{"model": "model that answers yes/no questions on an image's attributes", "dataset": "scattered letters and digits in many colours", "train_examples": 195000, "image_size": 64, "crop_scale_min": 1, "horizontal_flip": false, "translate": 0.12, "questions_per_image": 8, "encoder_arch": "wide_resnet", "encoder_norm": "batchnorm", "encoder_activation": "prelu", "encoder_depths": [1, 3, 3], "encoder_kernel_size": 3, "encoder_stem": "single", "encoder_avg_pool_shortcut": false, "encoder_widths": [96, 192, 384], "fusion": "prefix", "fusion_encoder_width": 192, "fusion_encoder_layers": 10, "fusion_encoder_norm": "layernorm", "fusion_encoder_norm_position": "post", "fusion_encoder_activation": "gelu_tanh", "fusion_encoder_mlp_ratio": 2, "fusion_encoder_head_dim": 64, "fusion_encoder_fused_qkv": true, "fusion_encoder_bias": "qkv", "fusion_encoder_qk_norm": false, "fusion_encoder_parallel_block": false, "fusion_encoder_inner_norm": false, "fusion_encoder_positions": "learned", "fusion_encoder_connector": "linear", "init": "torch_default", "residual_init": "zero_last", "optimizer": "soap", "beta2": 0.95, "lr": 0.0036, "beta1": 0.9, "shampoo_beta": 0.95, "eps": 1e-08, "precondition_frequency": 50, "max_precond_dim": 1536, "one_sided": false, "adamw_lr_other_params": 0.0017, "grad_clip": 5.0, "ema_decay": 0.995, "magnitude_pruning": 0.5, "steps": 3600, "batch_size": 64, "epochs": 1.2, "lr_schedule": "linear", "final_lr_fraction": 0.05, "warmup_steps": 180, "weight_decay": 0.1, "adamw_weight_decay_other_params": 0.05}
Rows from block 2 of the image encoder of a small model that answers yes/no questions on an image's attributes, named by matrix and row number. Rows with one number belong to one channel. Each number is 500 + 25 x the weight over its row's rms, rounded and kept within 0 to 999. All counts start at 0. Numbers have three digits each.
After each channel's rows are labels from the 100 images, of 14976, where the channel reaches its highest value: "top examples" is what is common among them. Only what is clearly more common there than usual is listed. The data: scattered letters and digits in many colours. In brackets: how many of the 100.
# convs0: first 3x3 conv (encoder.blocks.2.convs.0.weight, 192x192x3x3, each kernel summed), inputs 0-191
# convs1: second 3x3 conv (encoder.blocks.2.convs.1.weight, 192x192x3x3, transposed, each kernel summed), outputs 0-191

convs0.185:467471500476502510534504468487521479488500503511474489491520494481513506474533493421478486491487486539503442493521483476521514509501474480521478511504523515458452477505490489527448498471463513498498489468487516506451519466482542485500510469485529480528462494483473480462492504517507499436512479532516492520474458431491431542502490443538536437504503507488526482470543488505481503460465502465527516497503509516470528478456497492489495471510473519530527500498500493513480521443497470492492500508511519487445509497538507463483500467467539508503517498508506503492505512515486469506
convs1.185:476521493487541500481495450485484567500492447503529551499477510465485535545521497506574506491524470527534500481506496497460462474530512494481490467495559552503488494496483496501533505550475476502477519488555466513467464529504536538494488526495536478484483467493497459460461538480498498503524522526530497524483488514491498470532493494484482515486506467481531439495500512509502520524490513534459460538477494471508485485531490522505522467507502458506492505514468466469524468530531495523503516494510515502527466491504510545483486519464484536489482496490502486483506510496452504474
top examples: blue (61)

convs0.51:462490478492529495522524476545510490514533474505477546505452516529518515481503529487470455553505485517459500486486501470476500463507516436532515486502465501488522490524448507490465494506464503482511477476485527514510516503492470465554510509508461472530533545498518487505458526529481533489479507505488469482526491492541459501443518460507500509521519491466512522501483507514522479470530482497520499550552493467478478532488505516481528454526490485495512536546549508519493528504485514458516539513519484515493507465473530524512525459538482491542492487525494508484498483512524446512
convs1.51:491504488508475493524507496477454517496495493469493500512522469522541483498488477478492504499509530518510474428520502488506523499491492499515549522489533465479480516490490524472499467484523498412480521508490517494445503477489496498435482529501506528514496496503472462467499524522510457499536514531481516467478474519468503512526443512526497459504482494473488503500479449526495529515492524485511519535497486505446477509488500478487471461514477479449456524525489519527521493509514545487553524487519487485522573495497535541468453518455508470512483507514549521473490485484486504515
top examples: green (97)

convs0.142:483498490533448503472536500476490474543508471504531505517492508505540481477534484469509502523482470490508522511508495493465517517502496490463478480527506501481518546534474500521506533503474498482476497467510510461516516507533502506496524522490464476514516526472502549499509515534493493537500508471495480495513478491557531505502509485509492481503458495500532507431535505511534545486500478486478478492522505476542483508438484451506472544523476507502505492487545504497575532537464516469486479510491453428556477475495520496491543463498534490548516538491506520493464508522510531525
convs1.142:456500489472455531485532470517510454511485512513522510493491495485466521525586473454500502531475479485518506513528483555485488527498475485529501513484509485484541466518466483551507536426482489491503478496508501496491512485508497489483528453511525476507486513481489484514493470505516528453446528502499509446506477495472528468486459521510473493482517458515488476553489479498438474485537530498509482475464499508556458498435500476499492496463481483484472511500471533475491490477519543477505521509491472504485512510462505516508449489467491510518493489500519522508489476475501506491
top examples: purple (97)

convs0.73:461485493500493467526519522481499501512506459513514519503500504508532491465526463520528527495470505495491499468498538532485501505501507529488509481483517525518497502493500526526512545529570511470539479508508462472458525481498550540478535561477416484512497523510477553479501484489453502483495502507499510487556450500492535476516542501486523479509520476515522499467475482495526490496505497494512473555496499486498513523493512482477496481499439505516475481515507480528466506490472462499475446514482556502512527514524503510470477466507501522548489536495542535501519530457480494543
convs1.73:520525432478496504510470529502470486539479467487530498512506506499512523478517479519474520501467550513521486496451460512490458514518511493538486536500478446455456501490500499490565511509484532496538508463493483488524525524476471486515497466489505504519454521486508463484499470502505551501507492517503463459512498468488525496517457538483510475500536517508506511492466492535546476474496508492463468488466514509525476519555457494474523462490465528512482499545495561495542478529510497533502502470500498447505453476502483488535503530502485473498470500491471496492518512504516483447
top examples: purple (84); blue (51)

convs0.29:481482475454544486509492487498478508493503505495489535456512508490501509499459523495498524487476506481518461528479465508529516525494476487513493464533499473507505504502444531509556507439472468479499480482550501540484549483445472473516516508485508495506525465523529510506507468463491502533451469502500497493527499484563503507482497480504467479479476496471511499497521472545534500496517517469503502495516511487488543524482488548434520466524492471518519493509483502468498533525496509503506569524536507463485479509509500512492479509520593474508521534554511537512494481509506505487
convs1.29:493523467502526497493495515474527523463537496492436486528511511527496514557527486453448485503500494530485509457497487503536480516494483491487500500503454512501499520501506487506531467530438515518490477524503501476518489504495487443497498485512511491504550522481533482545556477462494541472502515509473461516494511505526492505479489493478528476481495492513518494492537489543461478500482530503511501481501528473472519465517509502512516527484470506495536531510556441543550532503461508510495517486505478564505500510472458515491415495481482489451506466475495485476477469485484515496
top examples: teal (74)

convs0.18:513515455470494500554524520470497477490490533484493477497523517508513537499503502484492490515495497478495456492543535536514487532484480487488528526503519501516506523486485464484523496481526476488533482506463489519493500510492514480494510465496442504508514477521507531518552525486516497503528491493482497479516486493504537519483479538516502516495518549523471463477480492505444516514516496490542537513507509488475543495471530473487524462518530495538464467486500519496461475497475512478496500519535502466503470452445518500417432431504484452448484472456471478487534503506480529506
convs1.18:480489537500569493477537487501514520498506464488496550482500506515487523511514475510486493485493519532479477497501517424504494515502494499514493472502494550520503516508494512485521503564501533511458515502495535503476514505559462508573560482502516496519536548488517505521516510488484552493521497507482501500496475463476514536514501526483519491507480526493509512499531504511511536475435474514495541533488516501541503498503513513522458544508503516503516481479483536490494487535481459479499470498489536532501489509541508458467445482526479484452521514471505484470529506569535520514
top examples: teal (74)

convs0.64:517523531503499472502484523557457459496477545510525503524496447490519518477494538527467491504511549514475493478514520479523429528497496528491487509486492480489487518531491487517490544540530529474516493460472531559493521478525514513498477491503451539503500516480506496503513477529522477501490512478501446474498533484476510490496477495511532495479531464484484517463540507508508449497442490523540480522501536480522463476560497506440477524520477480481485530490487493515498497506520492494491491477447547518479474474518523465498499535530495478502479497491485534485539499538454515502
convs1.64:523490470438558533521476514478489510484484501522469478487450501484554490486502478549517505515522519474511508483469502489524506495495483517512533459551472489563501521485589470528513491503531535532504511456477460502523502484506497482488479498465474544512507498467487489489497518478490529491546498513498570518501499497502469506515481466500539490499482518492476536469499488521474509494532458535516507526511487491546446481555507502480517490509458476476473471501493510479515503537467473492494496492494518479484531491489524504516496517501489487530506519501507512463550492496472555538
top examples: green (65); yellow (48)

convs0.114:545516487478528487477520495533514516502518505533497497495493466462461543551511487515531468482507496443553513486479495495536472496537512512492513526487466522502512544496497466514458505546485478514491452531508478456515505523542542514485514458471484499511518514507486508508492462509512466482491507495509456478540410532542508505500494493471512505514486498473525487490505456477462545525490540480473524529503494492521495545486490510491546516527498474473471501483476483514521470499481482516509471469470491500521507532515514526494507513508490540487475451461531508506442497468488529476
convs1.114:522487496502498500487510503471459469501533454541486531528509485475520464466518509496483513478510472480452486514506485447485525515536466514517532498474524488509503478523473483508522476507476506501563478454465489518462507523528495461486481466484477496496547453501548501481524525510504499520496481505518522523526503491504511513530468496483501504528480472515563487476514499486494531531521477514488478498543539447508562536483490471431512487522553428500509530525492476511484522465472501507495485512516514465505507486501499473465507465548494483507500498469544509500522516489483466537
top examples: red (100)

convs0.147:477466520479520470502466513533544536506535490514505500485483530508452480548527493510499496537473513476483505518506531506486482495480531458477534533500513493489472511511485521480506461452534569530499518526510525493516506494493494507502492463505484489502528506530489521509493516520498521541515507526504513516476497509493442551470505507474489502510472493485469520516496524476495487492489564503516520501510544527451525483551487500517510524460523490529475508461543493483487518430444532500494499482493540469520513492540525530518521438471469468476484502476497477500508453554499483471
convs1.147:500498489498487485526530476499478529492510517505488548511495442512519474475495518442514559482512491513516483540513520497503511484471511518499459438507547493553499455534546514540512514514561505492539502485488424518460506505513467507512511545516499488478505516506488495508494525505508511504494490499471500499527488475482461491497489539539466487514500520529506512509493500494529504522482508508453504493567452529503486488513480526505493472465525504468481510535425513487489475522476461510549532503500469499536485535513513542482479528511506487495514530497509468450480497514487529533
top examples: black (45); brown (43); the character M (26)

convs0.84:479473503529501478485470494531528535523552508502510490462477458538505502483541488521498510501483493499497510551523506494569492525503501540477567492476511565487512538473514532519476518461492514487541558491520485522453495529519519474527539490514465503492518506518533548483527501497521493499516505521497502480471518507531490516464521483507487466472484512512497496540495481487478551464485504536511520519488539518560514477541489526543468492456470518510524519511487498459457517476547508489509529504500476492503498477531531524508479509494515482507477500510466548445486519487490489506
convs1.84:482526491468476557480510486524472511509470484471492477488520484497532504514505530514464534517474459468510456500553506530510503532545489473496503465518507495536496521518545495495475452466481519492503469481516533476461491565499450495485494504507492475485512501451468513505468493461462542484558528457465492479544505441487489480534462493476524463541531473527497489502503467525514497494509485551500467455480494482526478517526541482489491470463518469521487462489539511467506494493497509500493472505510492518492477467511517496476461510548496489492502529483497515467478491494492477490
top examples: blue (79); purple (49); black (44); brown (42)

convs0.141:441491499455476483518506492481528478489515548463469483518527505518519528499471505456518501477492495490533453462456505494487484482554488458537465512525544488505492463489480499527475505479506546490485448491487495456507484500488498504479527495486517486481496535484518441489480508496503482505485489478492513513495461513450477505533470524464501499497516532507455523476501498525512507506502505490544558500537467506525502501449533493499517452464473498514525504473502495491492489449457457507522480482505468468537519498496482456476450511465543479442504491519530492514482469489493466493
convs1.141:503500479502467510477527519459489522545484483489499526528474474522532494504462498493488495510477518527496513521507467511453531497476495460509501484472497452491542465537543482517487532558493516484467510472510483500501447496501512545476528454497461489559487462491490507480513475508457521513523433490477483506471528547509518512446515497514492517493491467495502464519492494466537471519486456527507457430483478523498509490500468483487482496472499476499491494498513515471491518524496531528447495516493493464465511479505528512547461527522488504503521515494524532493526515455542525532
top examples: purple (69)

convs0.91:518501497528482525493442500571506532481463551515489497506531492531518520534522528506527500520517483559547470526517510488485497464473538504494507488492468536450488523532506483475502503458527511500476520521551493513485518484499509510494485516516544523486538521475492503472517510483475477507473512536459468489478517506511503532521516495524503533495508487451485465547494523511496533445483497528541493474480549505499489535543459476487511526518491513501545478489514542498518529480499480464500485504510472541471527502563526501508509538463532497480500530508474467541518501489525482515
convs1.91:481526489483514500494493545474477534466483491525510434488494494501505461501533490514491497531486540460510484470485525465515474506493533488475505475491529527558485524452524539516504470490580462492523475525519483517521460496491520479512468563495491496479463531516463554498439558470489441516538490478494517509528522493484550497504511485500522480455516498481483478501482490474482500516486476530506492508496455504502476438511479490467483509474533494508479541502502483476499491541466497516489507517511504468492493508488495482498483507497478508443477496491493503493489540490463507540
top examples: brown (42)

convs0.156:494504490507492508557462515517493479487499497543483528483493491446513449462472529559506497462503531525506469494512545494483524509501503516457494515488484495490468501498522466468508518526509493492540516444541488472490504511515505461498497484483532484516543445464524486511492539496444498494478499513499465470555505489526470509466502515535482548512510476519478524482508468482485499508495488500513455509499503524513576499509514476510523471487480461504510518490500443508487526558468549471506543486471454480487512506518503478531515507486475482491566475495463505507487488513516520486
convs1.156:478524490576502499471480485461510489529503517493497454492435493491510487470508470515494470537509527524464528571507506497522507507493474484507522484502489463461448495517504490493488485536446477518541519545442482512481485503514496507515514529526480526498531537508536520454512477484497485507546518487522492558489455502461468522463528488469504517525426480469505498472489504528495472508487491474497489513510546469496497532504520489550503525489515488505507493540479491527509482505505512489482478492496519477465488485476515446544547512515475473513500485491498475486528522531514519513
top examples: blue (46)

convs0.59:488483525534503469462518490509518501457504512462543502473523523483459529494447488527501493480482471504500537456558488505498523499499474499512494514458520475515521501480502500477500479490498483514473497520478507467542501495433443509477496482474459506523457481494476434486499492511511516493492461514469471508518476480519533499499495500495481470453526503501506506518481511457481470502471499478476492500506452501488468465469519408509486512513497458492502501481511504465521509478504516526472447488473504477502497496477511510482528418508450494488502476448501468492514520474489465474
convs1.59:477478478518509554505462497514476524503547542475473481495477481512506485442493522526515497508518470482494475492476510472564503524562522532487472480511502502487457485491509517526502511485485490468499488544525497518522439480507528498506484497494479485511514519450500465501483530486463421451528534454507531481484485493480462486524487497515516495474508503494485479496483495475484508491507504497507500541545483531510510484505504486499496505472484496499477497461486498489461484461492521456473478505513546528482505537522497493530465563524502468476526520532483541504497499509453558558
top examples: green (64)

convs0.43:471491509546481474469473489490483502511479497494548515493485530469485479476501510505494473476470502508507493553487508519539513525493508481489525474498514487469534470502472492523469446452498553515536496503509481510493459483492539527516441514491531492470494518468562488511497515497452492513512505476501501507510540470532517499496558498503505468486474464525495525495476500461483501424516490506461452453503508497518437515506466543501476476505494473503524467493518499525501509470441503532523494534521485504527449499471514507518497487491467522493498525525473504531473519533481470453
convs1.43:489532493505493546461492531492476489494515501458505526522449544427489472488472469498521503471515460513485508444530523462507481491500510483481481465490525497521514494513501506534486552469498492511500513505513509518458455524538480488497503454471488479528483480510539502498475515497516523509519473492506476495537543493504467507474454539484467448516496479491561477496490497528471495531491493500495445493506499551493521515510451460493553525497481498491498441477508510495485512463532504484484452505463476501461497480515498476477495466560507499480540498503522523483527513468511486479
top examples: purple (59)

convs0.173:500506430481511466522457466501512499494513450473494490521481497455493490503517504486470480498534500494481522517461462516517483533498505506479490492502467487549494457513507530526515448512494488561519498487491498474507511509469510473565479503499510529491508492543517483511515500424534510449473514477520519482540499531476500495471458485524495478489500513501489495476425520498467485509448550485508456504520533491499515507505495510488511494477476521535501529520467490509506484533525516533490465536553570494481536488476518478485511489495523521504558483493510490510477483501524518474
convs1.173:501520554484507511508529502474495507518523499480522448502486500473520460493499462456454487469490527472470456529504474474517515457505514440453567533495516498475488511461507477500482489479557482473512577490484532491501499506487490499453489461501523454527503510511492508527503526540478504523494501517479483487542542475450491500514499501489508489457452467487487488496454531506483508466511485487497494479499502483488513521499488468469489489498480478483513529479514462542505476503487481520523446528478478490544522484441477511509472478494480500532465513508509497493496467451518518486
top examples: green (69); red (68)

convs0.180:501472510462500494489538458493487485478472484514495447451500505500533472513495450452480484524483478455484488513493509505474518532481490464469497512493487476479509477525544484481459473516469484561508515470475502442493485463490496495497528507514467479484486550471518498472516497490541485498451518499538488487510505439483495459479497506490499482454490511499488460461489469490462505522505490470481509479458509523522474489523485527463523499488484429459454481512496502480504497494473471546495471484486448500525487501473448487543512492476491565476502495496503523488510505502493489531
convs1.180:448477506492474449515447471476499471518473525485478485490441513495476494470520501505527448521478494511531466483493495525480483495492502531505520514486532539493489466522481515492468475508518492496469499550496453504477485494507520510497456532492489502508488493521515490472491486496531534498504467537475547508517490510486528492515464481508475495477520461530503507503461519511437483482516429496517496528499511487505485461456481494465496489541455488538490543429497488483516524458481540482511491499475495533492521470524495515473479508472429496523487559524500520500489498501546482494
top examples: red (77)

convs0.177:511474511497485497529527487521493467568479512491505519518515496467502551519513493499520526479548517515488508500409510509555468497506511493488483509474488475544519480489499499539516483527521436505547472518515485498489534508535574474497511531490497485494537539509515483496488505488499518468468484509519490537487530538484505502459476511515519467520485503533495493486512496526451485507493484535458498512472467495526514501506522477500475459530522465461492477501444497491499520510520539498508500528518462509513519519514454526504533494493441471510517525478530506462517469501527499447
convs1.177:486485492479514503447490496508513487509490505474526496506536485479488518488459505472545466474469491513488486476500476450528529462462524411493486524533455511515482490513518503492486458516491531479535492497493539500500526532497506537450503503500465488532508493481469469527472494473512477486545460534499528500521496454468547438502471484489487472488506562496521516491491494469519499471543517502485503490554470515530511502479471486498481501514473462476511543475486532459512497520496491491535493493462466496494509462485510506477468489495442518552492511492506516503527479460480475514
top examples: red (72)

convs0.102:502530517509520467498486501481504488566515517512481468459462502480549531519523475511492483490469487541505466477471507523492525502518486491479486530512471526506521488508509481497496544549504513515489529484502516488533493500491525507488454541529447474482584501453512486467486520465525496501500496513486521475543462495538503506529523473499488522565531497510505536475533461543506499485492499490482515536480484477488452439542495478458497488480500508455509502507474499543488499491541530518510462493514520492451493508527454482514494495522503512466496492474510443517520471521476498497
convs1.102:510502487518525506494531497481534524455510505517472497502468514497525531504529509480539457470528472504531502489495504493468460530507468449471483504475430494497453502518521488459466439517480483452500509466512511502503463473492488510492532549481503526508483468512523465493512523511517490499493503509480520507504519423470482530494550484499488456510486502474540481489539492525511499510518487525460508519476509507516541490519473456530535510508526493488521481525547512460484526522510556468450473489498520504535516500504491482502465514498480517471465467456455486500503531492463522514
top examples: teal (96)

convs0.21:502433496485512502544503508453507489508492458488487491480543470463486487474481503484500470481489503447496501536518466501474511478526485482528490501491451501556465478498457515450483510511520526457501470494463459472472467487465475490417526500514489495495488493494510486480484482497505506471508491516486460493505522525505487491516524490497511492557463499434493458432471487500488489504529510518504540511471495490489492493463498506494465482520482507500466456477492464523498469475495537520535493489484509515513503444493508527497431497489475519491543510489465479459490467492486484489
convs1.21:516475478475495485531535500479507516465453506524526490553521545496518552530505490505484501492500466500495493489478501497493488539472518513489511479494468426485551484492485505509517540520514479484502480509490500518536525489505493461525501519497507501527474501474484534491485453492491502459489529493515471478511515521519534511454450491490491527521514449518517489524548482448470497527447505520482466450512501504513506456484481517522450533432516464529475486481511463459515478513513497514481486475460498484462470570510479467513493511478488491488480503467483526490531548498486509490
top examples: blue (76)

convs0.162:521478464488453479518489529520502526488535510454516460428495489494496535509516515509510479509507473529499506486476464500503527477536478506508454529474509513495483489477493449501521483504458476486477539519551512464489518487537534520524518527475524481460456484496520507491541509503507494533497425536499483465480492494502474515510506514496458445491512486553516505570533483509504498510466516500492478472501454495457512465497503502478513484534493511520506539523497446480500493506490465496544479500521512491519503522534521508474533529472509551481508458482516473482464535490498517500
convs1.162:498478481468474497546527482516467494476501495471444546510495502508491491486503477458474522498522490525533535530547486426483480458491445491466503470504487502510514474538485500514485486494456565463496480515505468519495509549520496539504508502482508504468509494523510519479443541462533494517544517496522543513511469512444510519521471509497523499497464501486523502506498490496474494512491489527465484489483546491511503507480493524487474477485518477526503533506556499480448514515504548482476470480485471471497476512512508506533469494513489510510515508501487552528474515515443471447
top examples: green (67)

convs0.163:518520435506477467502537511489485458487462489518542527534522506508508510495543501497521494481491475538491487485478508500489514542515513514514473514486549551496529509525446483497476499466494496497508485491515511484503489507500497518491501457516494476520528525480476553487514509513461469492440511492485504498515475479506468535483523429534510480509510489505514469462482455539482471489516489475478487463521520478488509537502499506501532575500468456515498502521468545479514513548542510506524491476490462456475477480543535480519508522501495524530490538501492544506474520532555500483
convs1.163:473530525523468413494519473477533511578520518532470492459491505515528476493497509516462468476540457480500521502507488505520486459534499495512542489502452470467519509503444509512507516513472506494554519547473475483505444489518451512473527460532502505516514543479523513482501500496503595510507474497521488491504508485462504466499501496506509521444492518486496515494511534497524455493469501525519482501532484500511484543506505482490526458507499532514516512471491502506531506500538481478503519508515483518501486513508515504504518513490518502485537474494536499462519512517470452532
top examples: purple (100); brown (44); blue (40)